Rows from block 7 of a small image classifier, named by matrix and row number. Rows with one number belong to one neuron. Each number is 500 + 40 x the weight over its row's rms, rounded and kept within 0 to 999. All counts start at 0. Numbers have three digits each. After the name is the row's rms in percent of the matrix's.
After each neuron's rows are labels from the 100 images, of 14848, where the neuron reaches its highest value: "top examples" is what is common among them. Only what is clearly more common there than usual is listed. The data: procedural textures in two colours, tilted and lit. In brackets: how many of the 100.
# fc1: MLP up (model.blocks.7.mlp.fc1.weight, 960x320), inputs 80-159
# fc2: MLP down (model.blocks.7.mlp.fc2.weight, 320x960, transposed), outputs 80-159

fc1.573 099:530445479464476410480462543519509529533486558508483543390546525503497460455456492492461494513429409482515496451456570491559431477541463455479472444493420469574487481547535447558498526487541517516474547512549488552531547479491592498506520472
fc2.573 093:501523513549460479522457449429549459500535465577488501524467485586529541472563505492487507521504431526570510459539537507475553501443484501526473451468457534483507502496511441502460480476469502457528520512478437504439501509503450527562501442
top examples: black (77); pattern colour: black (72)

fc1.24 097:430472505503458574518428518499481454496476483506501524535543448497506515511490495552499471561452566561435503513473489500500556446486548420482451500505419458488456518530492543468471452581475438470472466392511549492493488431504548476414479479
fc2.24 098:532468557503545450469477404478552468526495473462545523440436502509499541506484481511517511532528475531519530479525572524391580481564500452430492444547559487477486477543481524505527388494547533492473477419527474456551518502548471494573507482
top examples: pattern colour: blue (27)

fc1.75 099:483506496477500506478535516525506428550438522441521485552538496509550543527465516454513562517418465596473525480427480480545536438529495502497457480555542574489553499487466530541506501469488542530556574529509524559449549483469537554495574539
fc2.75 096:471489496527481578466506482536460469486484449568556498510493515489529488530513481510476580506438488479464472486536545532471515464445418431485476468534561501439524533525518479485550463446491395411499586448465479511477557509560475452511518495
top examples: green (74); ground colour: green (43); red (39); pattern colour: green (31)

fc1.734 099:498538475467483430485453570504487568500521526552510484477535466497467489502531419537499468554457503546511465463524492485589491594513448493468526394510464529529479561437532520568517585526505474529522601464442482477530523551528514552478466448
fc2.734 106:523588488482515492453589432503543483466549524519537568508482486481569421541455549504460496552483506507524459504496486484473540455434486475521496504512448451472493556413531458490501551499402472499513478487518461527541479475560473530603467559
top examples: blue (64); ground colour: blue (64); white (48); pattern colour: white (48)

fc1.373 117:487480468464509536514566473504520495547556470430544575495492509474475445485448500542494511480542519490517524586476499574513524439507551568498496508466534473492537491513521566476429553520473577426493535451508497513412527548594543479519458486
fc2.373 117:443556502501524442498503510486442365482550578467512494481483445515484476466511501503548470526518467451515571485451501494548548470495531543462492519562517514514492524486536469494493533478511462555568422505499473473524554499471455507576498534
top examples: white (58); orange (48); yellow (47); pattern colour: white (37)

fc1.176 102:487449516462477494470521531499480545463491536461543492493531443456502534577482575571521466477466444443510388524413463451451532473513498499474542550486579449469570557457506530422479511499522460513511632506463537475555504518552512428537496514
fc2.176 094:460519439462490470487513419428551485535509462491519476435532481520535484539494474450532483442489493500467471590475501556536482523550481441439467444548462495460523463520497515529487505486497493519470481521583447551572606519434478516461465520
top examples: pattern colour: blue (26)

fc1.630 097:431449479513516525522480450534460550507442446464490507548544456533590508529581517544549471585499467513467506557444539478543524410539525575436465528531546526478522496541526540542498479525532453462455596450498536545508461460473490498492524524
fc2.630 092:570461557557502528481380501441576497476492516448561510522506507536515445458504450474525505490543564508525501537483497544524539474479525573498461456519431546548471481472538527527600550542511406495498432487519495445551500501545482527391467445
top examples: grey (65); white (55); black (54); pattern colour: black (41)

fc1.433 096:460506504443491442548493501487523520575543446422461495450474489468536492483460506528498512492480530530485490496416501531548463522483481540542537465544522546542510465518462428473518489563531520505449476495454518461525518467478461517513437489
fc2.433 107:497528522487535475561440476536570564539526405477493447513519521578497505457571532541512482502558527500499475511543503522445495430562597497503457436482435543500579501520497467555510489460499483495492500486510477501483473448560480520590484515
top examples: grey (68); pink (65); ground colour: grey (46); pattern colour: pink (44)

fc1.700 099:487474510527415516533515514456480547468461428484492472473411539463575463480493445484487527550433574434574522445519431580497466438510530455480429503464464521450488558499523493496483534465507460487516482495557467485453456470466551495413542497
fc2.700 099:502526471489524529486463515555512474499486445564539502566596605527466506470515442499499513487548504511490501478543438514465433544505387529429548421517469518527462490418493448430485503574495465512436481494459518486445532450486448441472454445
top examples: blue (43); pattern colour: blue (42); ground colour: green (28); pattern colour: teal (27)

fc1.737 102:453520490531538438566501570552578491472462481464430461537472506476483473518528525545507521487429511492433551468462531458478540493504545548511579410475492486497518510483456548509497464512461457457611532476496458504463419442518474489504439460
fc2.737 098:558454482432498460436515513597504446567572515476468475514498443527475521484454463516447487474521487522502444465537536505481491538403510480519528557489512501483516552559466525565537503523445494549457464559432486512499546512513439495549494546
top examples: black (79); pattern colour: black (73); white (49); ground colour: white (49)

fc1.112 097:486486483458532564426521536465544509473499577493536491505434466502472489443558469524543512485444393458469402482493505500453453530501514591513542417481546409570554454492507473494500498439454532490440471464457502509531533510455518462520520451
fc2.112 102:484446526481429468456501503445558507461495551565540535592467479480498492497494471541513500547492458523508483443551534568544514485602525470512413562472506521441539510478471500531509490467603408489511550441540396525516468475509572509455436506
top examples: blue (63); pattern colour: blue (63); orange (53); ground colour: orange (53)

fc1.10 103:465536543485495494490491492552467419505467470455523489555530424474539451509485525490605478541478442512544514442560555499561460393522495588479484489469559507514517541454537419474499471506499546463440492523541461529556456491517516497488517534
fc2.10 102:468498443464516488529520532534499538528428489526545499464535557561426458476528441510471541494458501560566561518502546435564496549497465515506486468490533461508514523533542552526461452508506513475523500408510453536510524543436537467556490521
top examples: white (48); black (36); ground colour: white (26)

fc1.342 095:435441503465477475451524533468541546518518470507600516525536459420512545455461501527602422518571527515485471460520482464523501489476503494485472483455488610558524475556508550500516604473565541596507465502450534544601530578585469515506425475
fc2.342 113:561591501429556512528498518573460483484482509499496522516529516433489503468402470457513460486527526498527508491524462543449439463490590455449503515513526538547503492527512446441518382491545485470498430434461410492486473514498492488490491553
top examples: blue (85); ground colour: blue (72); grey (60); pattern colour: grey (52)

fc1.88 102:482481535496499440497520464461544511551458506560494549498484452482452478562522503455495501450592423537502567437470500458436441515512500562526470507503485473539477548508524470519522409538502495504471547517482500450410496591465435445492473506
fc2.88 098:478468474464409475487502501516522521447531490454441518522520456559562491497482459469441497464457517522493443539476465531476555510500526488516489571487503505485461577462514558515513492435482483580472472478429461529575497491425469440526502533
top examples: grey (61); black (41); ground colour: grey (37); furry (31)

fc1.292 095:487474550498472485535599443520493564514462498515496541573492510514555521480542554490607537535559402541524485512491465465525518515387541470521494529514555495477492497394518526498473550529554512539434443467542510496485553548460569484406516500
fc2.292 100:557442433522542565493497488494494507446515507543482517471484438543448516536533504413498540463469490497508515521466453557526515479473513519431521523443452542462452518475483420605491504509418516464470536514412480542466512469481459445490565526
top examples: grey (46); pattern colour: grey (29)

fc1.751 099:494483473485476562449575428506481468442484563504566530499478449582533491433499505549455521479473521464460536471549522488466512501538550513536531519433507485422459444543538518462592461471596507460456486507491535481548499524534528513556510499
fc2.751 104:511458451527491410508466526520519472459566467387503459505452589532492515524549500472471547517471521502463551432523560519497468433563439473519517625518464487445511458545434538589521503476564495496550562493503426526565499542484523435459481515
top examples: green (58); ground colour: green (58); blue (52); pattern colour: blue (52)

fc1.327 106:469513485503446546485454476486595456512433500459491470552527494467480570428516514538489486516450520497553393480412526472462496597546450546494508499497457459500470532508476488552533487510543500471515512509556448547580488474430510502459557550
fc2.327 105:534427478517549507541421488517553475476540532475571518475506514479447506571484481419386498496511476494521486531480537542427482489523467484519568522551458501475520477560484552479505485455554453443486472574467433521518556457483546532511465478
top examples: green (56); pattern colour: green (42); black (36); ground colour: black (26)

fc1.725 097:535389556503545439498517560510480522500553521534510482525538480432503459484445516453512515478532494526509512506583475472559493567487509530487593441512453410493551544541565458546529478558481493452515470469481484480475466555508476488510443494
fc2.725 090:545458445482462516555478482530506471467443539533578536519563442488575538469504455530506531439491478532524566473492522463506506480529546437509487505462467447484585513465455477513473457537498527508458514602481471457491454448487436565513421499
top examples: black (76); pattern colour: black (52)

fc1.194 100:474500422481480513515448468479404518440486430474538497462484509495496555534534530443528520537475507486548504482470533457463469423518512443532488499525443493447529518527541512562489437530448451469462438533487485567547464599592531552532513486
fc2.194 102:507431565475533485508480443475538520546523509495435474470538422417460478533522484501488538520505449449412494454524447494520574463513485481543572440508483550475524551509440479440507547490537542480518581520569480465567473517486528535510509474
top examples: pattern colour: blue (25)

fc1.714 096:496495458582520469382480526508563534571550548563541509476464444484400528476571503466442440503452537572514563415539511534443432489526448539378485534481494507567609529501461580539569490446492485463500444515453451504517478493407531479501461408
fc2.714 102:485496473493484443495528533566538510484462480480455464456485506444488465517524462505554544496501547534540444454453492446556515557513530541538377585454482484490485533487525558505478557542551516487524525517484503464532502456556480489490510485
top examples: black (76); ground colour: black (55); pink (53); pattern colour: pink (37)

fc1.466 104:447470489484604494571582493504554556559513470477532517485578502493516454516559487547435484505489483549542434535505467453568443476497557585565488487510504487542504452454546553478455511511620517483556534505493463554470428518492498579468547476
fc2.466 096:517473485511497432472493495496476505476556401454471534468489557508471550503451532474450473527557562483421563469542525534452519532470612484507581450571457488486520551515512506492458496456493486514573600384448489534494488488515526491478504499
top examples: white (99); grey (92); pattern colour: white (57); ground colour: grey (56)

fc1.254 095:529536480504567523465542486468511410516488478468479503539500471495541565557509482461536505501465555478477515506460410503533425511572483573550494407486519493501530476487523464514507491572553550564473489502491502556527499481485559523456552489
fc2.254 095:486526540485465460519449494516550495530467514491479490494507527558516574564404496447566481476517557414465477512444532560530514502560485508467476488473466477525467484497441499516540447600532539422489508491480505460580524481568528531445485507
top examples: white (72); ground colour: white (68); red (46); pattern colour: red (43)

fc1.299 090:567417484529495561437544492510506465574474499502471529452488491476441556470577463486478479396528459538595460487455544504499550519463495440380471517460453523478528507461494506587558419521526516531547508490476500507519516496479466505545500494
fc2.299 095:481531487482514507529451503482504453452529445524503498519453535491544490457435428466494480495472410492534503513544486534493479519573620452543474511501534494499533479527466493459556514532434544510447482514530552498479503521474595480495468525
top examples: grey (43); black (42); white (36); ground colour: grey (29)

fc1.574 104:467461490419479471489497510500543537560504480566538527525456466516530443539551480397534502559510492521525504504536490504544538463466452533541431556553555506448579525492461538462546500515525547438478424500510475504508521565502526512475453452
fc2.574 099:442568532490477515473507503455420468467498483538533531520414461470413524411514504513565441546530522562544496534512539499498410537500525536518448494489525474576474546459536504505484521467486559526439530534589444508485434533510545414444464443
top examples: grey (37); white (37); ground colour: black (31); pattern colour: white (28)

fc1.181 104:526549619476488563476502456555507563442483481467511484559479515429479400451489569512507415513401496406480520492517433480411485500444536505528455462557515521479533486504534558434524481480524459539538516471439594575541526453516487476468540523
fc2.181 094:435474458521539550460458487491523502578515531482519567455535529523492510541503491476504476510474460449521491460490557472577548468496544514503503508478490464504426498429518483550515511513575516521463533524516552466496514449444505552455465392
top examples: white (72); grey (56); ground colour: white (54); black (47)

fc1.482 103:465500528538535489490437488471592550482531455553500506426436569461557525510479507516462525494471496535547553465500562430460469456519567528497543474585524465541523461527413470412541471528528500536455498556523526408520500453497461556537472486
fc2.482 113:518485509559527470489445500476557563491495475497493555487437511596526433552508514418510504513469481508529518524491455438478453458548582517540458543469593463480482543490452514492501537465399587493470487529462600536485484515527498500469533509
top examples: pattern colour: black (31); pattern colour: brown (28); pattern colour: yellow (26); ground colour: pink (25)

fc1.658 095:520535512430509569498490458560440492517430485441531489515492500488488508441486444481511502433444508535500470511425436470462482514425407439524532446486538440568557514516495485483565483444488499462531470461517541481535490486510497527467504487
fc2.658 098:550519468547528512457568525511555509534519455493500454472545546438430538510472503484543550567515511426516415523475492558553502537570491520523552520547531510559479501440462514535524476510515464444417526478509485451504559500456511489529483581
top examples: blue (79); pattern colour: blue (74); ground colour: grey (32)

fc1.442 097:486450502548418497542530575544537475500485494476489536447459439432460441490465508430503442478506495421478495471524562558568463501483547493454551519440474503513520476515455503465560558502475488538537520503492469498529502467488537479477522565
fc2.442 092:471469522533485480569515474488531496462499421439540445460515473473475466463394504498514493453488390534552561481606424464489468544479547408499518480566476496451518506556483543475542496516563521449550501558490544473468514465530495520501559497
top examples: grey (42); white (40); pattern colour: grey (26)

fc1.224 103:454516503484491492597458520503548510479574454555551516420547507494448502484519490502478455559537504472504459483503468535515477459509512422524567516429517477515464522539489531519511475533499527407427524482490525440532366404488491529568536464
fc2.224 116:548470609535547535492525545465560500471542505494514520485558515550496471467482544550544548468553567490539520448493476525419514495495523526438553512523511476435543474469434465499436548540481489511462483434462518510498519519461520460506518524
top examples: blue (78); black (62); ground colour: blue (53); pattern colour: black (41)

fc1.763 103:497516517563550456506544502515454480469495520475452524464472478437493580465489464484536429492464489488535492521517518492586503410438495566476493473470461442543572490481503443481547460540463493544573500524490456488488528575574500535506445524
fc2.763 111:506441505468537554536530522439465549453450550535489454555488599544475448523438555505508519504558474487529457464462543541530441495487481511428507410573496523587499526510516548449502539440514547583521453567427497512484488438497506529535526476
top examples: blue (65); ground colour: blue (64); orange (50); pattern colour: orange (50)

fc1.343 099:511452606479514532412538494566503484496510500514505572509536551484501499525525520502419466481486409492503490482476428488488490497514489459486522495502519469514489586528496475455546521546465508539510517435520470523519540493482418491460464535
fc2.343 094:501519506509524527567548507448475596468433463485494438505491516552497518488538523541486475452571445474499482501516431456490483513415473495567523541479449511530478449565478565502585536451504406467509500558460477478607497464556486474496494525
top examples: pattern colour: blue (26)

fc1.325 091:475456507531494433446467540536456476497452499485461492507551494443563464522447426478514423428557472495475483446505501564398606492530534498414489476509499541474540563529448430548432471503482465478504474526453484473517512439539507475496460506
fc2.325 102:520521532547500457531478500485461559492502504561432575457467534534560428445498385533479555520492466480438546477420519485492501511513457427517521489545461453455467523455499521513422456539536498523623524412566505573562451546544556442562528453
top examples: black (78); pattern colour: black (45); ground colour: black (33)